{"crop_scale_min": 1, "beta2": 0.95, "steps": 14800}
Rows from block 0 of the decoder of a small image autoencoder, named by matrix and row number. Rows with one number belong to one channel. Each number is 128 + 24 x the weight over its row's rms, rounded and kept within 0 to 255. All counts start at 0. Numbers have three digits each.
Before each channel's rows are labels from the 100 images, of 14976, where the channel reaches its highest value: "responds to" is what is common among them; "colour at peak" is the nearest of a few named colours to the mean colour under the peak. Only what is clearly more common there than usual is listed. The data: drawn small creatures on textured ground.
# convs1: first pointwise conv (decoder.mid.0.convs.1.weight, 192x192x1x1), inputs 0-95
# convs3: second pointwise conv (decoder.mid.0.convs.3.weight, 192x192x1x1, transposed), outputs 0-95

responds to: red; plain
colour at peak: red
convs1.111:142213136132161095115137121135129143129161133098121123147115148101118094193169118131115150165128136141131134139096132158101105119128132148135150116108134078115080117150115106139141115054152136113132136136157117169178154114181094121138125096189128129167135110132117139137111133124126149138
convs3.111:176164133085129112108131126121171148114156092159142110089110094170142122141105113170145142125110113087115115154162122118118146109113139133138085136121146129073108109181113149134133099207156120125115171110080128135104102150142149104123161138147118156144176099149136086134153155082138152116

responds to: red; plain; teal
colour at peak: green
convs1.174:142126150168146134154131129154159147157106120085120108077128123133142123117068160110124115132105122079157123095128133146148097121180112118149146124132137178134089138149154103098108106129173207141138125107111119152136116222131111129108136149101141094126095173115156116118120108109176119093
convs3.174:133116112136145142100157130125107115135130135150124120155096098131134153095059126169167147129114127139178102122163112140163117122122118180148142116121111135137156101120135073163141106118110130134150105073101099139128129131149148154136199142077120085123140163125110145125120102110154102131

responds to: small; orange
colour at peak: black
convs1.85:069110146151073143133109067083136125155120141152160165116087127163151157103136104110152131168065143146160091122132137162120154152143134113097134114102095124172131139127090153122096125102132108110128103111140136150102126096114134135120146125132080132178165125105095164118127112104114139156
convs3.85:083132106111072125081107118162136150103141169128106113117091152095105139113052121143140070140111120143133157134116092135136139082133142135125155155110148151113130143136131118150155142126106154139082105095100090142159096131175135134131126118147107147088116131079116114074136104136139135158

responds to: purple; green; starfish
colour at peak: green
convs1.11:132199130144121098095117143114118135122117143107130114145105144144111116130117103108093087157134119133164119119126106080121138171155127140137141103121118165137148148134140137150107133129146157112134112131246121139093130124107126146137146143136097093143186095159121142136125107151133116158
convs3.11:141133121098120133109137149121134109149110101135116113122135129098077130152095132131105140122127132132135147140104158127117091135132111131129113140135128120113137114123149144127117119136098125131148104204133141109111130142138139108122109149109119125169103150157104147133124128095133111119

responds to: small; yellow
colour at peak: black
convs1.81:175091123129150156136131123111087132119143126096120156097157176152127121133104122117146084166123107121132097120145107108141156151118140163137112141128172092124156149112126124127138126070102157140139136105110135134051133120141137128129106179082094111119133110102101149094103135152120077071
convs3.81:103137158148154131170095112117124116120093132102139144122096096143141141145140130166138157140125143108105134141097121109120203164131137109110129133064123128134121106116131123121105159132133102132147186157147152123083111119112144131111129109120183156132125139180123118139181155108117138083

responds to: purple; plain; starfish
colour at peak: purple
convs1.88:145151123175121120122119097122136146148150158138131145090107110130113132135136141110165080111103111069105133111131120129107113145156169141133119122139121130134151130128093171090128119131084102139134118181154133147111107146127128131137132139094110113126134102113106123124123119125145118064
convs3.88:184160129097102142145114138118143133152129087134110123143162124079071122094110115142132124118088112164146087094106124115134138159104128116143096109172135165086120104099133098134113133111154105163135147206128126091141143149118133101115134129115106132102107138137121094135156142083146105152

responds to: small
colour at peak: white
convs1.28:078106201120132121150147072131116092114148114135139165097138140053107100145141121146129120117114101125142116133130132133100142131117147115156094153113139152158135114152120166133136134117139092141110068129142197125116185154109125130133135153138135111128126109127120154169147119100132134143
convs3.28:102118075144186132144117114136141117080013107131089136115093126097150143144116134119117108171133155109136114124117103109132156146152126149109091111143067166142153105127167127108076135136135146103117113142110130097137109133172141165092127111127134167146108135130119134140127134106092110105

responds to: small
colour at peak: black
convs1.163:151134163142125136100090121137144147138134126111128124114165144109121156148121065112117100144149116121065118148091112089127123158174138131118120164115093130110110104108106139140079137139168104112140148125173121140149123137113149106135127117089134104156107133090098123115101131152079126154
convs3.163:158121150136181112137121121144127120118080122130113109125162101117113104129134123100113137118119141127132121112132127099087133130091155119146124104056010114128111137129120113110113112110135143125132156119120170137097130128133119100081113132143148123124125141159087127203103120140093110119

responds to: large; crab; black
colour at peak: grey
convs1.120:172124133137123143133147134114100105000100144122139122104158117104142099143137141107159136127160129109152144130110201089126119144123114134142097139102125138103164115137106136078114113144126152104124123129121113146139125149153184126125118144092140157138142116128091124103125123144122173143
convs3.120:152200144157139141139104134115166155000101117106097116155137117118161122148125147145136136140153138135121112163156091119132127127047137133120111122134127103157118126118122144090140153130153114134144163127127113118115133097126126114093109124119126085157149141138095111112104124145138149109

responds to: large; crab; white
colour at peak: grey
convs1.89:108133128119129103129136132145125105135124113127110133114154137113129161184123157173150123095161128114117126135115126160153143131110135135099151098155144149060153144122137119156122118170118129110138122144128120134111113150108142102141138120145136150090096128177125122140115128118137131138
convs3.89:140160117133112128152119029131134154100136138135081148119114133131107121198134127173142089156175128158131117115113106134123117148157138143110126119169127132190088121124119121116112118108138151121102137126125157133085152111119113133162117148111109140152141138155129108130148160101138152132

responds to: large; plain; green; creature: butterfly
colour at peak: green
convs1.62:137112123117133138153131130088131118126132129101092091127185130123089151164120101125152113185112119163152164108089109115157115124102171112152051140125130130146128126133156111103100106079140128132118129096154132142131124128130170124108064129173103107112132101124143117108098137140120160092
convs3.62:139154119121150108113119091101179125155165143116155084113148158115106147143097101109148145160151110149098148191139143107137086153099115166137103108105123123168149139108124104115123136117123104145124131140125143118087111122130122157105094156128127140176137150118143147123133146155135087134

responds to: red; plain; starfish
colour at peak: green
convs1.114:135152147123129107104138135137110088110125148090169093103131097148092109140054132131121078137141131085163140119146107144125120126117112145105139156130118168097132112110139116131117143118084115094133129054214137169144113158094129156139156157126101137133133089125107122148117084173127135116
convs3.114:120131134143119112131143114146140109108108128132098128123121134140112137106000137120128094139141136150133144096210106134119153130162126129120131129108154165149142114115126120134169142138136136120131149171087090130130156122094149141122139156131152122173103141143140145114126105105102102162

responds to: large; crab
colour at peak: grey
convs1.110:142112115130142101121140138129093132117118128084150127151128143134123124255118171120114151143096117149096113125083128114086126129129138125112146121149122149062165136127129149142135108172107110142128102142144129102156109120172154158130122119117134141031136109104153118123101118100100164137
convs3.110:139107158135146135151139129132162158153112122137128135158121146145162131034131124107135142158200115113145108139151141098144124141113111153167106130086135119149118133127147125119085122143147133121132113125158101108130138112120171153162097126142094133115107122137101123105143126130167090137

responds to: red; plain
colour at peak: red
convs1.70:121149144121134169128119112143128100131122144081135117152108123112131113115132170119120090128111126150187142111139115114119117143140099156185143114131135149156121143125147139109129119121139151116120129079102124104126128091124099144162116106122158118112148146121135126127116110147170146238
convs3.70:140132143095111125075110119145107112118119114156099129142124137102141104172114165105128130116108129108111103155107137130122117101130148108125132129141128138158121123122153188056081132123128147125111139202135119094127115109121105130130109116124130138135102160127148130135130143123132115000

responds to: large
colour at peak: grey
convs1.130:106131132139126125118122116129123160139133129152110109147108100078092149139120107133118130108113120156123107098114155138140156127147123135154149136131115159099101136091191133150106151148129166112134138131138127146109116156115133167132124151130101110132195152145109120125152140166125128159
convs3.130:088125093126115154153142131106121152116159109108127119124120160126147139164109126148100121134134132122134158148105107142133115129153147145117110110110111130070127099095100104176139099151099092123126076143119148141137142140169141131036147142128128090113155136031105129106145144142124101159

responds to: small; caterpillar
colour at peak: black
convs1.116:141116150119122137110096121147110133129158124130155135139141139104152148113136186118132091165130105124174123114169121091157132185093129130111107114145132130137089110134130160135093154164152100115130122111172118097152149119099132148103150119125081120126162104155154127082111133103124113064
convs3.116:071097113146071141093121117141147150098137113081122132109117124145119117130082139092105092113152147146141116141143131153068148127098159085157110097175211110108135146116120131133152115128139149103127095128114101154114114143109104162167114132113131153113134116129101132099101108128103128088

responds to: red
colour at peak: red
convs1.101:119168126159141108091127114167150133127110123137155111157144169107127091128118167142109100134134142142157134120156115128092112105130158165142155084124148142144149136145135132138132117109163116122128115072112122104110139135102099131120116143121142151129162166103149160123153120152125117255
convs3.101:123147128107154092141149137124096128104124117091111117124109118098143166150134153132152147128128123121155147146131117119119165134134133103123158127145125123137142135134091126134130156117062129136129115112154104134160092117090153140118105149132112084110160156120115111114116143166121109000

responds to: black
colour at peak: black
convs1.148:160111112146140140143133145137114149109100120146074115092134124170167148143099134109110120165110114095152095134128118142169106128151107115116155139160065179149097102154108102126137154117141147129120140120113124095130073137158106123133132087108117156132129159153100160089121123143117123134
convs3.148:143108112119120127116115158130115145138130108088102108114151099089162147092122104115104077128102141146143136124117125093134174125139153130102114135110136094104127120129149138096114142098114089100129158161126143095150075120183152119129124153117131149104125136168129116161114128111130097154

responds to: small; orange
colour at peak: black
convs1.16:118143046143115137118105116125117112121122035134103140108102146213133141123121223131145138115125098147112102128123140131135119127152120131141177087108134095130132127165123125110104091114117146119128148123140096102119117127127127122148124110104108079160134082112134143188112131149102129104
convs3.16:114106108124145126098137160142128135155179140125120102133110114126117138129109123120088092124138141099127079105106153145122135104126122139127153154250240105103096134119118144147157128114142115130141092123128165159135115122116141118217124121107094120123124123126138114073120125126112122122

responds to: large; white; black
colour at peak: pink
convs1.121:131134131150098131112140139128121158081132153131160130097130117122140103143106148129182149132127111110164146129121135117169131151102161088119116190133139146151177155194113176123110124159125152101133139137150141166155128109114148132148081093147142193125126149104139119109111117089110138123
convs3.121:169110185088183153138110112127159124118149127103123114024114144166117107133117109093111140152107124091138137144123128136129116094144124118123135145105129105091146096115121098148099112121064086113107115149127121117128150120161109165137126153091109122116134109156145153129164120106142134175

responds to: black
colour at peak: black
convs1.156:115097066121115094132149105138154106120137177126153116140115140147150109151110111163136090122136127114111155139126109115146099121117179132127090178148165127123090135164121133115124108103136149100121132116115113146074154138101148123160135133167106139116139095071082152120126116113119164090
convs3.156:130115105146130149127123114136153132117142113111126093099095123131080080150091137118152168128137112147142107129120098162100119131131121100098135134120146162128163111132112153149102139159134128145126135108151182108151130132128108143103161127130139234146138142105172097120144139149118143075

responds to: black; brown
colour at peak: black
convs1.158:092107096099135102103168147134105113118158100119095106128140120141134129106095130099157184143110119119089110160158159107109111114108108161159131184108145155137094110124128123143146114136120137103137114123143130112111161085118142106090130141109145135108144124119119152120134090126121158135
convs3.158:185104150150129092102093139134130128141176123125136094124111120139153144129140141114113139115150140140155152173168130099133125104124126163130119171076131141131153081116101165114127152146104165144118133110087088105152122106145151122135110144132126131117170141124112179121109128119141092159

responds to: red; plain; dragonfly
colour at peak: red
convs1.155:118115130098149107156136136125122112128118125129112106174141108112107105140135164146150113170125141176163157151154141141145134095132117137090106131102110134125152142123145116119115149124133144125126140136073136111120146117134151118158111132120116145151147102154118147155133090129107098144
convs3.155:151103125104108071136116128123137127124120129123125145082106147110120144110025090146129106136116106143096111137127132143120176135139148102119146132111123129129138109118133091107146122163147098150120123158151141128104103122093161119126118123130102125148137195153097100115153162130134143190

responds to: purple
colour at peak: purple
convs1.143:137148122140117130093134116134098128128141136148148125115110146121125140123043118124127128109101148172148126158105132123120112114160124099148136146139133118130102136123150112145117153140098128152132132181196127118161127171136130110103124116121116124147164174104113161120122134126153110114
convs3.143:149136133142149181119136139139127127139139120138150105177166113154153140122255147148114116112121154131159131153114122115133101119115117145159123115127128112129124149122133142148110130137124122120131127104113114120163106120167103142141115134111160144127089080121120131115110119122148136028